config = dict(
    train_examples=39062,
    encoder_patch_size=[8, 16],
    encoder_layers=10,
)
Rows from block 5 of the encoder, named by matrix and row number. Rows with one number belong to one attention dimension. Each number is 128 + 24 x the weight over its row's rms, rounded and kept within 0 to 255. All counts start at 0. Numbers have three digits each. After the name is the row's rms in percent of the matrix's.
# v: attention query, key and value (stacked) (encoder.blocks.5.attn.qkv.weight, 480x160, the v third), inputs 120-159
# proj: attention output (encoder.blocks.5.attn.proj.weight, 160x160, transposed), outputs 120-159
v.1 090:139130107128122135133129139138170133103136165112086120179148150114120135075122131129131157118115088138081124110093068085
v.2 094:121116147166165111159114129121152084069125112123140119121113110128136116114128150151092164125150178118177080106128164177
v.3 103:128115092097118119116139131128109134122158154115152092151138171164138162154131104136177100109100106149073119103114128134
v.4 098:130168146135111122144105116150160105109132123143132127093119087108140111129129170121092129127147110134172114134144111143
v.5 111:119142097097097107088130125144156113132177157108125092125122158156122148152137128154145099126105094137102137115126090139
v.6 104:131130169168150142154125132110142127126088105139116159100118100096119095103133131114096158143161161103182131136138142120
v.7 121:127146143135128131164114117185135124108107080155156145107114072112144112099125168129092152122161133131173101110148141168
v.8 106:108131109123122109107151138094190076146163172118088107160121139138123133147117145168136126152102104136142119137123083133
v.9 087:152110147153125141144134158022115127163106138087107125133156149132134127126146101134136133155104175103152086122141136092
v.10 105:093142139146141130152138119142158104110148075143151123104113068110136112104118144146102149141126116137142100135130105149
v.11 098:138129145123162115146127137102132118109094146142115147145122118137127122112098151155130117139118152100159104123150144180
v.12 100:132128162162155149168128133115125143120086099158116155120130093096122102079126134109113155137147157119172114142132136115
v.13 077:140138110079146110114124120194168115091171125138127132148106140143139139167129132128133100108129115149086147120130125171
v.14 081:140166140112100126108120140078129126182098158112112128103112137126143129189148121131128096130098146111142136155147098113
v.15 085:117126157170134133151116138116156088114118127135122143113117088091112101110131153137092158149143141122179105148140159123
v.16 079:134166136133092143118121135120181095140139159160101157141143127113141121157109187110120121150110083127185141112161137108
v.17 121:123163117104120116088113115198160097116142163131111141118123135130125121149117162142117126125126082134130166128131098144
v.18 110:106104129156115156149139133067122150161157097137140120142154124116123136110126100111148130148105115140099118131107119076
v.19 089:146152122095123106076128128143109164141112164142110133127123184135130143167123109109155110112130129122099182135117137122
v.20 113:119120163162153134164127132124138126117096090138124154126111093100115105088135133132102169142159167117181110140132141137
v.21 092:117086128139117157168145124093090130175155121134128146143153097142115129080081131102140130150128117116126085128133104094
v.22 104:120158123121123118094121129155165104113132167145099150128126127127124114122107163145140120148123080111147155131145112148
v.23 094:138126130133169093109137130127169104117134130139151105121102151142121114163135135157129154113127132151103146144106170151
v.24 086:135054116159163131123127128137102119133136134110129134137151161138109125113113118129123178122135153133094126101106189104
v.25 104:139093124133128149136140121167072153139105098114161137111119125122137125133170096100126142111158159135126141117103133092
v.26 121:122138095095078137088133135158132123173153178115118121140147166139120140148122136134138105137101087134119165114121074092
v.27 096:129128161165137135159122125147142107110095095138134149112119086104133103118131165136086160143144160126187104116144157150
v.28 093:143095136127147119151117120142071165109092104118152103122119129131130124109145106112129136095172179130127115125111167136
v.29 078:139102157186123162172129152051124120164092127131120156142139096109125115112130126118115160153117157115169107139138158074
v.30 096:122128150168122145159132127121129109111115084128139128109113078084138105119150142128090151141139157129201089130140150132
v.31 106:129113163172166133164135141077139129130093106141110156138120107102123102104123123125119163140136165115159106146130157120
v.32 092:139099150119113138111160115108100150097106121149091126128126094127112105106130112118168119125125102119137141149117158131
v.33 082:135134169145122123095134111158123143090122120093099164101150131125113085131152146167072166135111153120145141121154157142
v.34 090:143138094113139156158145141102104121131130127142141116175124110129143153096121112089147101123118103138133115121092103095
v.35 093:152136085104125145142144142094109134142127119145132101150131117126148163124116131094176100121115115119111126119092120095
v.36 109:165121169134118118126156116125127148119118099150102149098138107116136095124123119090111168119109140107118154116102186121
v.37 106:112110184171128103124124106153152130106136104131122160085127131117109081135156118136086181146130170119155141147153171140
v.38 108:130141152166150141155159117106106134110115097127146147156129089105137107089130093098087155113119136132148095125108125129
v.39 103:104118094102118119120092136146146119158147158126135107126118168149122155152126157159161095151138116128122130156154097131
v.40 088:096122142147147116123123118155136122123148136110155149135113152126099125133156102151113122151137153150169124158175114150
v.41 112:136136079082094133117099142133118134159125147107120097124139157150122166155120163155182062126131100126114145146150116107
v.42 098:114116148123126122132122139103138133158142094121145116083122127144123108184152122114169093138143133095130140162142156114
v.43 100:135126177145113117096128116147151124101134119116100157075144131129119077152136138154090169131124156114129152111147169143
v.44 112:148110133131108120116123140129116138088112109103072134090151121133125115119157157153122165131104189115111175140122150115
v.45 110:129115159139123101148123125144154130161148116170144147081123133124142103162123117080124176137125163113110141125113173126
v.46 102:143146073077114144116119144112111133157133165134128097169133137137143172127092153137168074120120088146103118118116097113
v.47 110:103117127163155114144118124094142141152168084125178124131106128134093128159176130134172108156124148100152109179149142123
v.48 101:126109152122110106107112127145147143114148097133093145093144134131115102149139168152115172146112170106118160152129171129
v.49 107:129146092101133155126138127120103125134105161120133109182131110128135158081106110133138085111130073150136098111109070124
v.50 099:159120106086110148096134130142100140101096166136073119136135112122140135078110138137145128105119098147114144086093095128
v.51 083:136139137140112115151113136125114127088125072086122146099153137133139117163163157145091149136110204116131146142130157112
v.52 096:129125188132117134089145116164120131096093147092109145100161123130120079113136112153074148117132130137147147108147138153
v.53 082:134130128149137135143156125123116119110131135145125149169128112115128133082125099110105165121110134140138121125092132129
v.54 091:134126142149125097139125126140139127100152086124125166101135138119109109149163150139099175156098201124141150160149182122
v.55 112:119128097091105119127109143122128131169138128126127105106126154142123158176134142131179068134141119117110155166148144121
v.56 104:122125174167124111133123118145141115092128090105115159081130125111122086138164130136071188136131177119148145131142157139
v.57 110:146130066083101126111099143133137134153143156137113106130132152143129175153113177150170106134112124130097139133133116108
v.58 112:113117182159125107096120115162154122100143111115105161082139135123110078134150130137081177141127154114142152127151161141
v.59 091:133126090106144145116124123101138138151139172158124109176110127133128157096095153137188110132117074127109106124114104115
v.60 098:124114076129134114171114141107144118159159118181153117143096140123143171137112148100174137141126146120106117142105120109
v.61 106:113136181164144130147157114117124119106107100121146145135134106115130081101130086117077142117139130142154108128123127151
v.62 097:107137161160135101138111111140159120120153112113143157087119139123124099171149131137090170145131167124138126127161162150
v.63 079:114105112140116115111086128158121115099113130078122139122122146133118134125181147167106133137131170148148146132142099131
v.64 104:165152118118102141133112122125110175114094141127155171086131136136113146135122150148106116123149079149115164062148151146
v.65 102:163148118124082137129095123140116162114118145097144160076141144137124145164159146139123109120152100137133156067155159142
v.66 089:140129138138106144128100108132120136083125124087139173072121101129116126148193140157089131127150113134148149091147139148
v.67 096:128120102118112102108106116135131155117141128125146151101085112140088165114168148166111136151123107151123179118155150150
v.68 120:117104114119107091089114119123117125154164109120109119123097108138100159139180146163119123145089137141128160169163164126
v.69 106:171142153150116152129142105121090147075102106102144185090134103129111113129169124145070133119132093145146160097129109133
v.70 105:097107101146114110110092120127160122104169117116129141118086119130078161118202122166117135172120125140142169156156164144
v.71 121:099102112125128096098111114125127118145187102099123119127085104143092150125176134175110138159091136130138129166160142142
v.72 129:083115116122172094135122126106165110130167114167100112147117086110141144080152142147120150135107178128127116174133117137
v.73 103:083122118153124110126079119129172133085177128115138168105106111121107149108204142171091152161111115151145136135150151144
v.74 097:138138175141132151142153125127108127149099122136121114136170150111170083141090118108121135121129138097142075130095097125
v.75 110:172144165107138141121160134119107136152080124140119115123161124122180080145093127082152116078139137098108109125107097118
v.76 092:104116120097136106102129143131123115207166128121093065158131144140145138142095129118174100130118160087103093166139132133
v.77 132:183121155093130146139172119131056141166084107131129106117146087136155100119115126116109114086138134123103142113123092138
v.78 077:119141100131108135098104119131136131083117144125153172120106142137090156141156149141121109131131074169138178110141162126
v.79 099:153125177146143148148168129138100135144092113154126120135146120106152081122112084106113152135135168099135103139104088142
v.80 095:104117106133107111118083113127149132102174129078144147096091126138089165128197136177107133171127109139143144114158143144
v.81 121:124149117132162153148155117103133134102132136105153124161128143154116130067072140146117113117124068154112102090103070124
v.82 101:108141113134134140110107133135174130078117160099143144124099142148101150110138122128156102126164066134111151106132140133
v.83 109:128123106138117121091139117102112111150143113155121131128109130131104146155107166152119133138091108143128165153123179098
v.84 100:142120129147110127110123106125101139097130100126121167108111113123088135137182147172071145144109105157163186132142153124
v.85 109:087128124181109117139083123133175114065158126130133172104109128100103138139200130155087164169123132145181140135142154129
v.86 099:139150108126105137130109111123118135108141126112139169098141132132115149147139177158098125129125083165138160078143163115
v.87 098:159140150120103140111132107144102164107094149074165161092106115166103124120133112125122092106148057137110149083137104153
v.88 131:107120124126152127171104143123164113116135135150123117118134112102160127099146136129131151115158166107114105107119118143
v.89 097:120121126087162120131140147113133124178118131148112073143119102134163124097099122125168124100136154091074111129110086136
v.90 099:087112150138146125131130137134144090147151128130108086160144140113156107131121098103155136130121176101139080183110120116
v.91 120:162121133096103122111137135161076136177110128132123116141160160131149118186076131074150101110128128133127132125133181111
v.92 099:095107133150158129145142144144150106134135132167102092174142138106138107122104088107153144157141172108135100185112124127
v.93 097:171135113115117132123128121126107161125103118167137176097118115122103144136136157147090141122126107165108211096141166120
v.94 114:161123181154126157143171119142075137130087116124135132131157137127142078140100091106100132124145134110150098123103093147
v.95 121:116111097120124101109104142127141107134154109166105129114115103101132151145184146146113160134111165135126187163149177109
v.96 082:114143126166158117126122117072121089103099115109141094148108109121145132097099123126144127111126116100134074153118098142
v.97 108:147126139090114134127147129093175091102116165120128099088085144130124116146161074151196141122148190114142127094106080137
v.98 078:104106150114140119145120128074138099124138158112127077146120145138135108099139093130153125122113155108139107157100099115
v.99 114:144113138137162123132157143087145098079130138147114093171095112116121112084087091125158146123106146128155103148094110129
v.100 085:141132090165128138127118126157109152155127088146125173131140108122113177138120172123109121154145122123101146142177152120
v.101 079:155138106134132145135133146163133151100134126124124174129119129111107143132130143136119148149142136151140142110128163139
v.102 097:129137116145098124105096114151144117145123106155122164111122118140129157177155165094160090127119094117102167113145129106
v.103 074:085106160116137117150121134130107111140148139104130120140142136141155091140146109121091128112133096144160116148107129122
v.104 073:095098163119137123144144132097112113126135157118125089136131147127135085105117076130138139121125142124161115155087127145
v.105 088:130113109132104153101135141159114169165125095200101179134140116125097151128094118112127117152128140129077202174160185120
v.106 113:143170136138131108123138117113167083094112133070171103092097121127146118134179140144134139105108120134149082065103069129
v.107 119:165162145101118108115130105104137108150091145086128080092100138145150116125142124138185109097131146093121094077121055150
v.108 080:140139107131116146122137154170140158111157104158123175134127116124100131145121152124090141155123092169132166104135178121
v.109 108:116119103128112131113107124132134134148150100190112162132135115144121158129126177103132110149105096135087177143143155084
v.110 100:121151132154175121097149131103140127075114121142131134128135111111137116053092140127094122115077103139083125152097129127
v.111 092:120127145136183131115153128111107142084101143104130118141153131112158104067094112145115125104095107137113100148097111156
v.112 123:119133131137156136114117114135083169137104123140136163118176116128145128083117173140079119121118116137074142135141136123
v.113 106:124151142148145142106155130143129151085103141107161155097139109113120109098123120154067151115126111148105133111103120153
v.114 125:111123117153182126117120128085146106064108107141140155125130108121143138057125159126131138117103113122079122153102115106
v.115 104:153165139130131136107147121133137154096086140098147138092121123116126116129129112154113146109139131146116128085110110164
v.116 095:128167150130124101138117092125121125188108122074156102107126134148156119160157153131132116103134107111132081097130080141
v.117 075:110110135155162135145147132084126127117138120124128098175126117122133111082077104130114141125118118126150084174123130138
v.118 120:118092101128096141169122135150091149190151101142129130158140124132114153172118124123111135157178147123154131160177158135
v.119 079:098129142143170115152124117092112091121118124089137113162130125117165122116140122126112131102129100119148062161110098143
v.120 102:140135164110145118117146125102133110083096171085116091118119150121152093107125090147144124096126148128150096119086088164
v.121 121:137179134144114102122117115142141109136117126088152123115123126132152128156149166117097117110092093141159097083117108127
v.122 084:113126143130161111097145120118111148089092153119117110116152134124135118069097099142128112100094132120087125150128114164
v.123 093:144149145123168132118160143104150111028116155123115129139131130106149109069122140136090136104085122164149124120087116129
v.124 105:130118139131164142112155145096145108059123168125107108137113137102121110085108069149160138125117151127124122152083128133
v.125 099:115114098148120150152128143168123157158175096162138169148130117124093152159118141121098150165141107148138160145154192111
v.126 082:104117124147183126148137122095098117107120121104138123162148114120153128071113126139083141122119127130132072171122120127
v.127 093:137126133106136112146146147109127129118155153104143069138136143115122116090113109169105167142130176140148086134120129140
v.128 082:080092113149123147110134152143118141164153143149116129146125115121116131119194119143122143161133148118144161167121143090
v.129 084:181156132089106127116119127152102116169070181128089100113147126124158121169108112106137073088133140118122141158109106089
v.130 094:100079144131180145159110140142106122096139126121159143121140134133140124120118110138137161139150158124109076118136104162
v.131 097:168142135093076096095121119161119113174089152120067116111151143115138126190117120130135064101138140128117156158119146108
v.132 103:153116122096100111104113116128104091170117137108094114115131124120150134205106129120157102105129134108105112154094128094
v.133 094:107126122150129155119130142129116081124152141145164081107109090139129133135171119128131117113150116135147115128127077106
v.134 103:154158154103087121099118130158132108146128142139085134108152143126137101179142140131109074103136127149124177122127148108
v.135 095:066093137172146139135121121128130133095168096130175158125118109139103122100157147157100184163144129147143108107146122177
v.136 086:124124127119143085109132136136153162129175111154124187127134152121113137138141139149097186160116169143104146109140162135
v.137 110:160123125139160145129144135116118091073171092145160137112135104131145126127130162117111165096115110137116147105127114145
v.138 093:159147139091093119105117125156111115168094164142078126112159141121152114179115122121132058097139127140118166158113127100
v.139 107:156176138116071108100134120131161119129143110110102123112125137120110123166152150132089082110125116138137182121138179115
v.140 087:187159124124132091110151120095173135108137096152097135137119127126137131157141174122116162094094109128119175104108169119
v.141 086:086091116166174141147128130123141132087174081128176149140126119143117144070134141132133188165117117127118105103152137163
v.142 094:165150127111068122086132127148138120167122141142076126113134134120124123169153141127112077106134121132120194147134166097
v.143 122:146167123124072114102137128127149129139121107116099118114121141109120121142138140133107088112131114138135198141134181118
v.144 091:046082112162139165141117150108105110133164116104178117143116104137104134106144102137119144165136116115136106145134113102
proj.1 092:141122123197141109147117110104161101177130088111127135116126119146138127113111123100115113158146168137152120100143108177
proj.2 092:146158135097065112099113149150114146138124104116097128140110120144126132147158134121180054114108190116111130197149117117
proj.3 103:133103126151176146115140168101101093139135136154126163122156128137138122097128113092078152124144110121188136112103112106
proj.4 097:141115130111114084102111129166161145127157121106133100142107144115117131168140121129195119134082138106080121120146184117
proj.5 112:145104127154201115100122164114127113145146149168120162148138146122140126095129109089122167135112100108171123090123116129
proj.6 108:124147132105069116146117072156149161121122104101121101128107119119110130154120144163156105140128149142078122152151145148
proj.7 120:115134126102072114108122162134147134138157123099120098132120151133124132181148142128182088129086155113077136166124175091
proj.8 109:166154129148177073093101162136135134109131137166115139155115150128132132118140118114154122088105161110136125107154113157
proj.9 081:127176134129123105155108108173130115036105062167138099154094079110121119130118147124092100067138166193146133172135115154
proj.10 103:145108126076084097139126154140133156140120154123122104133109151123134136146149138134202092106094134092052139156142194108
proj.11 102:136171137128096103106110154136103129102106138126132112153108128139120133156168125158155081091137185112149127162142086133
proj.12 102:125150130113057120156127084139145146111113105090130091128107108130117131163128145160146095127129167144074124155143145137
proj.13 079:095095125139129143089130180105098123211142157131107165086160171145130129100129118154133139174126121081160136124121103118
proj.14 081:135126129160179104111118093170138133079150126136141103154124138113102117110117110165125142130125104140156106111142126146
proj.15 087:141164131093088092112116110161140152107113125121118091142093129118125137171136135147195086091102167121082126141152145138
proj.16 087:131170121128167068087116152135140131081125115156131093160097141113128137151135133124153125075097150129097130107135114136
proj.17 117:135131125145182104071122145106144127161125196139122134143111161108135136128127113134190162136100118059144121081142113138
proj.18 113:133108120106119128190155117143120124108124086137138131104137110135142126117113135103076126108146111174081144131110164128
proj.19 088:122132127167163174142130097106112119155149124129134148125164128132123121102090120122063172174165067156170109091114074143
proj.20 110:129164130100054117143121103144136150128117102111112090132110117132124132163129154150164076113113167147062129172146139131
proj.21 092:106127131111105109144142188142162097082122132140155109118104109125144130179178149124112111097123150127106154139125189102
proj.22 101:142153129133167084088114143113128133124111171138129112163098151113131138148136119137179129101106138090132120097142103147
proj.23 091:153113130123139152097120117116063149182129179104109198123149141119127130113132109151164112157114116066164140124137116138
proj.24 087:077140129114110176111131172103127105166135118133116166107135118127162132144112147105114082140140127127176150145113126117
proj.25 105:079111125115113176147149101110174124152147114110116129101141109114120121101093140123101150180147093138115127132115165105
proj.26 117:128123123174223105106132150116170102105148142150131144134119136113139130102120112103119181121118104118161115070122120140
proj.27 097:113167129099076105103122158145139142127121117116112095135098135125124134159140143146195065103104175108079145176147137128
proj.28 095:110109133125079187161138093128121125141142094090127141109154097146118118123113137126080120171154118163136123157109139101
proj.29 081:117169131117097104131138124159137126057110100115145092134100106123132134168128145152145074074119185153109136160136154134
proj.30 096:134154128089076107131124118161154153102126093129111088142106111128116132140131148123169083100108150150051134167142155113
proj.31 105:131168131102051120147122091150108152115098108105130102133110111137119131158132146172148065108133174141084140172152124150
proj.32 091:107146127094086151121074140119176120140128120110115103125122122115106136134134156158106136164126136133126114142115100095
proj.33 084:116171118103107102122148079140124163153094155160132103164076123125096149139131138141198121151126122113064139125159097172
proj.34 086:144085132133123157124080141123150118121132124092104118104160130133145115119129147144068138116150135147166117137099129100
proj.35 092:134086131142130153125104181119144099130138110109105130115171138130155115125122133111071132113132137144173114156088137077
proj.36 106:116132124049078133114095123139187144183133147113080107122110138112125131143142143120131104163140127121086112151129150119
proj.37 110:113169128097089092120144082152137158154131131141118101131087124117098139158141126136180108145126122107053131122168147173
proj.38 100:128136133079081148107098080139157141162122153102089112111108113124122121137152160180118138131168114119088127134143117148
proj.39 102:119118127197179108149160179119085113074139099145173140132150130138128132123111095104135128108096142145170134118118138115
proj.40 094:105139133158147113143154079128104155110127122145160132115099113138102131112142117162166142136139117113095143095154124180
proj.41 111:126106124191176124151150169111092103077125108156168138139164133142139129108105101089116136110096134158187133129089127088
proj.42 097:084119133154125104133152177147112119086164080169128126120160132136107128138120106105117126125098112156138136160113170081
proj.43 095:123176120083102091118148099142142158164116149165124123162083136117108145136133125118192112154118118103071130122169130165
proj.44 108:137144122110078093108124150122124128158092138142108096196103156123121141154151142121147092132121140112118102169127088134
proj.45 113:122118129063109112116168151141155145153161126114101134106116137117126125167148114090143087135123125101080117128141214122
proj.46 112:134093122180180153136126203095115090084128121124158152126167137147155125100116119109095142111116142147204126124089112084
proj.47 109:072131130175108109139167123153097112098153068137141111089134122147104130138132110130120121104126115148106150161110158105
proj.48 094:107155116123108085108167170132119126140116122135125112164107152128115152161153116103172094129101138105086131160141134129
proj.49 103:162108129149153163132083128097132109106112147105137146117142113129150120098127151159091167122141132139191124111111077120
proj.50 100:163105120132140145116076174091164114144107155103126127166125138118141135116130151134114138152128163118188101122123079122
proj.51 084:120145127121099087120169115164102141150091153159116099172112153131108131139146124125156106105133121111067131154132128159
proj.52 093:141163122078115112121114071128138164144104172156125134165078114118105145118133142153188134169123106109099125104171096171
proj.53 085:145124129080094153113085100120163138169116153089099118117100122124133126126150164163116122134172134112105113124142103161
proj.54 092:092151124115093098128162107146124152160113131144124089136087139136101139146148120132176101130144131104048129142144136169
proj.55 108:105106131190160120149157174129095109087147083154158133124170135142126122118104092082111120118100127159156139144094156083
proj.56 107:126168130088079090122147059159132165179111144150111096148088128116103136154134126134181111142129126110053128133169131177
proj.57 112:133102120187171125142153209105108098100127108131158136142165152140153130121112102078111118105102157140185126137094131095
proj.58 106:128173121091100090123144080148143162152127144150123110146084132118102144144133125127186107151119122111066130116173142174
proj.59 095:117109118171162153132108213093127082088152090094148146110157131136155132123112129118086128121121147155203131138098111081
proj.60 099:132096135169136137129153191120121092133145093094123126096165144136158110150137113098079109096136164126143119144097157102
proj.61 106:138160135066088126114096048148147155153125162122099126125095107114111126134145157176148140141154104111075127116167125161
proj.62 096:110156129112119103135181081161110163151127129159138121128099125128112133142123109112180114129124116112058146111156155170
proj.63 084:138126126147146098138158103130088141105094160128158128173099141130111134122147132155154117115131116107123121110147099183
proj.64 106:077141127155145122144086183134144114115192130129113109124138161113097115128123116147088115144127158122116144160119135126
proj.65 106:078152125152148120147094201130150115111203114137127098123135158123107116117117116136086112127128154110109139158113130125
proj.66 101:084132121126149127146093203123145126141185124141122078147128152134114120107088124145098096138117138116119137160114127121
proj.67 103:120122126150147110132126185118119120131138167152113109147137130118124116116116128153090128136118126136125143142127128145
proj.68 122:157109125122141102118194182107114146132101162153147116154120109142143127119129125151117136115131095139129148117132122163
proj.69 106:091136122115162153147073144128145133138169142121110103144118152135099124121093124170104102171119146119131133150114108118
proj.70 105:158122123122130099140150167089105123154098179174124112139124113128145122099118147140116142126138110132133142120142117165
proj.71 127:152094124126141109119184196105101140151089158151139120158126106143154125114120127143121137112135095135150143119129115150
proj.72 113:159074126113107132116170119130104149167066157161114130149111084126147130134130127120148143130126102154126132133145154144
proj.73 103:123091116121135113152126207106110119171132164162122087144118120131138124090105140137125115132137125124117134137128139131
proj.74 100:113127129099121164121114099137147140128128096094130142130109135135120142129138117122166106141143132120124119131114119103
proj.75 112:124137135098120161120120066145168141102142089104139131126114139144110137144130122125145120131124112132126116129128132111
proj.76 095:171109137131109111099203107129118135103083110139156147124128096140153131137162121106146162087136096150143126102136134145
proj.77 124:115123140101138157098124080153173145091134108113106120135115132130108128152104101149106117144107116149143136151113123120
proj.78 084:110161123169144110157108186111114122133169142125138100129150159130105119123130132149099127129135148111111129130139134139
proj.79 099:134122131086122166108103055124143137138096134112092155147103122125120142116122131135152108167135118132142127135118094119
proj.80 102:119119120147149104143131207111110117139137154159127097139130127128141117095110133137100128117129127127124140135119125140
proj.81 124:110121132170152138143085121160086120118129138083137156097137138128118123180130134151125151124117170134172104104120150094
proj.82 100:114155124166125098153101151127127103112165118127164095101148172141119115139122154128118148101108136137150104111147160133
proj.83 109:143133126145128105117176170114103150140132131104146143145144128137134129151139123133134127128145123114117140120140115146
proj.84 102:118127121119156129139111169110124143157142172132111114150115132128112127116108122166114109164130145113120142142126101142
proj.85 108:118118112115127105157101199091115115196140156148119096132125128128141129081101148125142100135147146088095131146130117127
proj.86 103:077145122161150117144105204135129129128189123122128107121142153122112117132117111135096115130130160105102142150117141126
proj.87 099:091137129134158127141086160134149111096177124121141089134134181144103120127106138175096126132104118146156122130110132112
proj.88 123:097110130130098125123105122150148119137131108152109107107130125109140124126099117079136118114104147135107130172128171116
proj.89 094:153098142129105129097149089151140129091097114135123140132128113130136124148131121108121148113107109173160119134142161131
proj.90 104:168122129100106132117167077121123134136079110127147142121118103140157141120137139100171134109136102131130114101133123129
proj.91 113:128180133136127123116170096136143139083141094103151161104145132122132133150163112109128133108134122106093140095127115131
proj.92 104:166127128115097132118151054117115130147066132130128157122119108121148139123150140100171140133137113133142118107142113137
proj.93 099:101142129149143123128099157129136128129177153127093122137138142101096119134122113151085110168121149116104148156131124137
proj.94 115:114142127094135171124089068128147134130121122100106143138111141130110138115120127149143102160133133119144125127109087109
proj.95 117:164114126121119104106171144096129147146120151167097123148125098123138127117118114102120129146134113120088145151154117173
proj.96 085:138125140159129140090095089133126151120076143105131116152116129138062131160108166170139114136118126155175117137160094149
proj.97 106:131174135136149114134122091117094151119149077171151128135160106142162130077110144082095137090103123105096111122121123121
proj.98 086:123129127170158130129101109112074131124103100108160121139105101131088142129131150130118112131150126134150110120150083144
proj.99 106:138138133138101131112086070136077151161070159101136120152134115136100126149121164157108128118145106138166114137156070139
proj.100 091:152099129103078135144173153147163113130127152128103099125147145133148110143130101129134167123112140151107129158083176114
proj.101 086:143117123095091133144154118138147129150139149149107140139154137127172116114121106105122154127114132130105141154099146108
proj.102 100:120131133108101107140159156164150134120145137127153084088139143134145117149136128172137148113133143123073124121125208132
proj.103 087:101128121158164114112103135095111128139136092105149135128090112126078148128135142135134087159146117106145126116171109136
proj.104 085:115136124158162133126087111098095124134114097109151134138102105127084147120134154131121103151142112117162114119157066134
proj.105 088:158117126096098139174134127152144092107147154099115093091167169124136110139154110137119178127127135156112113136076140110
proj.106 110:105163133135162104083123104122143164148128124177121158142105131123151138108099133123146090117119150076130139096153134152
proj.107 112:111197141151185128095119127134141135070134101182144131142117122128137129111109137126122101090106134119154119093140114146
proj.108 086:131110120087087110137148140144159133155143165124112141112146153113174121126129111125131141126134119125099152137118172122
proj.109 107:137107131114072116149158149172133122116120152081135086073146146134133117177152114149139154103153136153083122138117200134
proj.110 102:149123130129141165129088068164099132130100201105110159120143156118093128159113131157137137140137151146192145106133070149
proj.111 099:125129128147170178132081066132096127130114144127126166138123135121078132126110132135115118159126144136202133114140042133
proj.112 117:132137129125160179138138126133140104097151149128102150114128155124102127143125090121137127158122169141172138111100122119
proj.113 109:123139123106159155123108110125136130136148160149099175131140162112141133105105126125136123164105147113177152097122092127
proj.114 124:156106133138094161135119049163076129147094171099119108131140132149078126185108121143126161136127168157160114145116110138
proj.115 108:130154132100149141124129103137147135123153149181105166138156150118170122092107123118120125133093144113143152103115120119
proj.116 090:086149136153180122084139157116170135093134086156135146144082113125122136124130128150144086138127129097134128095152167146
proj.117 081:132103127154120132111089090122112137146079144087129126148112122123073134152126160152133120147141108155180122146161077140
proj.118 120:129099126125089107128158193105166117130132100111113098131127120131135122127153122114138136126121103146091126169107170104
proj.119 086:116111131172149139104109095109100144139106113106136125157096108136056139144120144149133105163130128138163128137161092140
proj.120 104:121159130153189149119083082114088136125129117153144162160120112124104138097110149129105106148115125109174128104153056131
proj.121 118:097142131125167105097132146134161159142135147149125151130094139114151136126132126162155074133143141083109159095160158156
proj.122 088:135131130148188176141071074138098111108121141126134142132131144124087132127119139142120132152116150143195109102124039131
proj.123 099:139146127134147138122081048144078146160118177129114172135132138121119132135106128128123104140133142125174147121150062141
proj.124 105:158129125129125174151096052131067138155103148125133151143162124131113122108098151112098165133125126147174125131126043128
proj.125 100:134083119093060107143169153125163121164130134102117108112137137126154124137141115118141156129142111136082137159108184115
proj.126 086:134105129167138156115100087119109133139088144099111129157102122129055135153120129141140110165129142157187127141139067140
proj.127 096:149142122133144144111113130105125122126099133138092168159114112117143141109116115067142108104133118129163133121129055145
proj.128 091:137171137167080136091119123117171108101122108118111091102146149091154116151136133150123070114123133139176151155133109144
proj.129 092:073081133157163127178130093122077128108135121114165176145116121153101126100146123134099169164127111151172100123126145135
proj.130 090:164152121109154138110142155108128136151119118159123207104119129118145132125143121130122172147121137097121138135141056141
proj.131 094:079094131164155146186135129130077102099147107120177157138110117142113132110145124097099151148128125147170094136114177106
proj.132 096:060084131148160143166156158139091118114151109139178176141109122148102127086128125111101158148137129139171101144124189114
proj.133 096:060120128156156093157125080121113158123159110135125164118137151137100127087104123157119166148119099130159134119148154129
proj.134 100:098117121155139110186129106136108116118144105133165129126112137131119142107123132085132145140126126149149095113133185118
proj.135 095:186186119105113124088124146119190139144139119158084105106123142097141140127107141131158107121126137095093152125147118126
proj.136 090:187174124110089139093127167126157100135115129137114087102113123114162136167138123106162073095132160104110130142132109145
proj.137 110:110137117109140081149137118140162164155113176174137115133111150134134133095093146151180157126129130124101125092145163130
proj.138 094:081099129167156119186128105127092112105148104118169161136113130138109134101139126100106158152123123148167092125124167116
proj.139 100:125113128117113129162124112153123120131127125133138059129123136138128134128098143092172092113132113152106125111122194103
proj.140 083:106120127120109123155146137151116134128105176118171082173100117139128131128110144138150074100142130148103094109119194127
proj.141 089:175174126092099133078126157123181134150114150141090109114138140102156123154117129147151108108132142095096156134126080128
proj.142 092:087112133152118113173120118146117107106143114120152088132122135133122130122118138099135104121128122157157105123120202103
proj.143 111:125109132118106130147120129141125118124122144129137060138145134133140127143120142106157090105126107157113133109110186096
proj.144 090:137139138116112137094134128109153146138111104134092145098154130110141111132112118150109118122125129125141159148129090141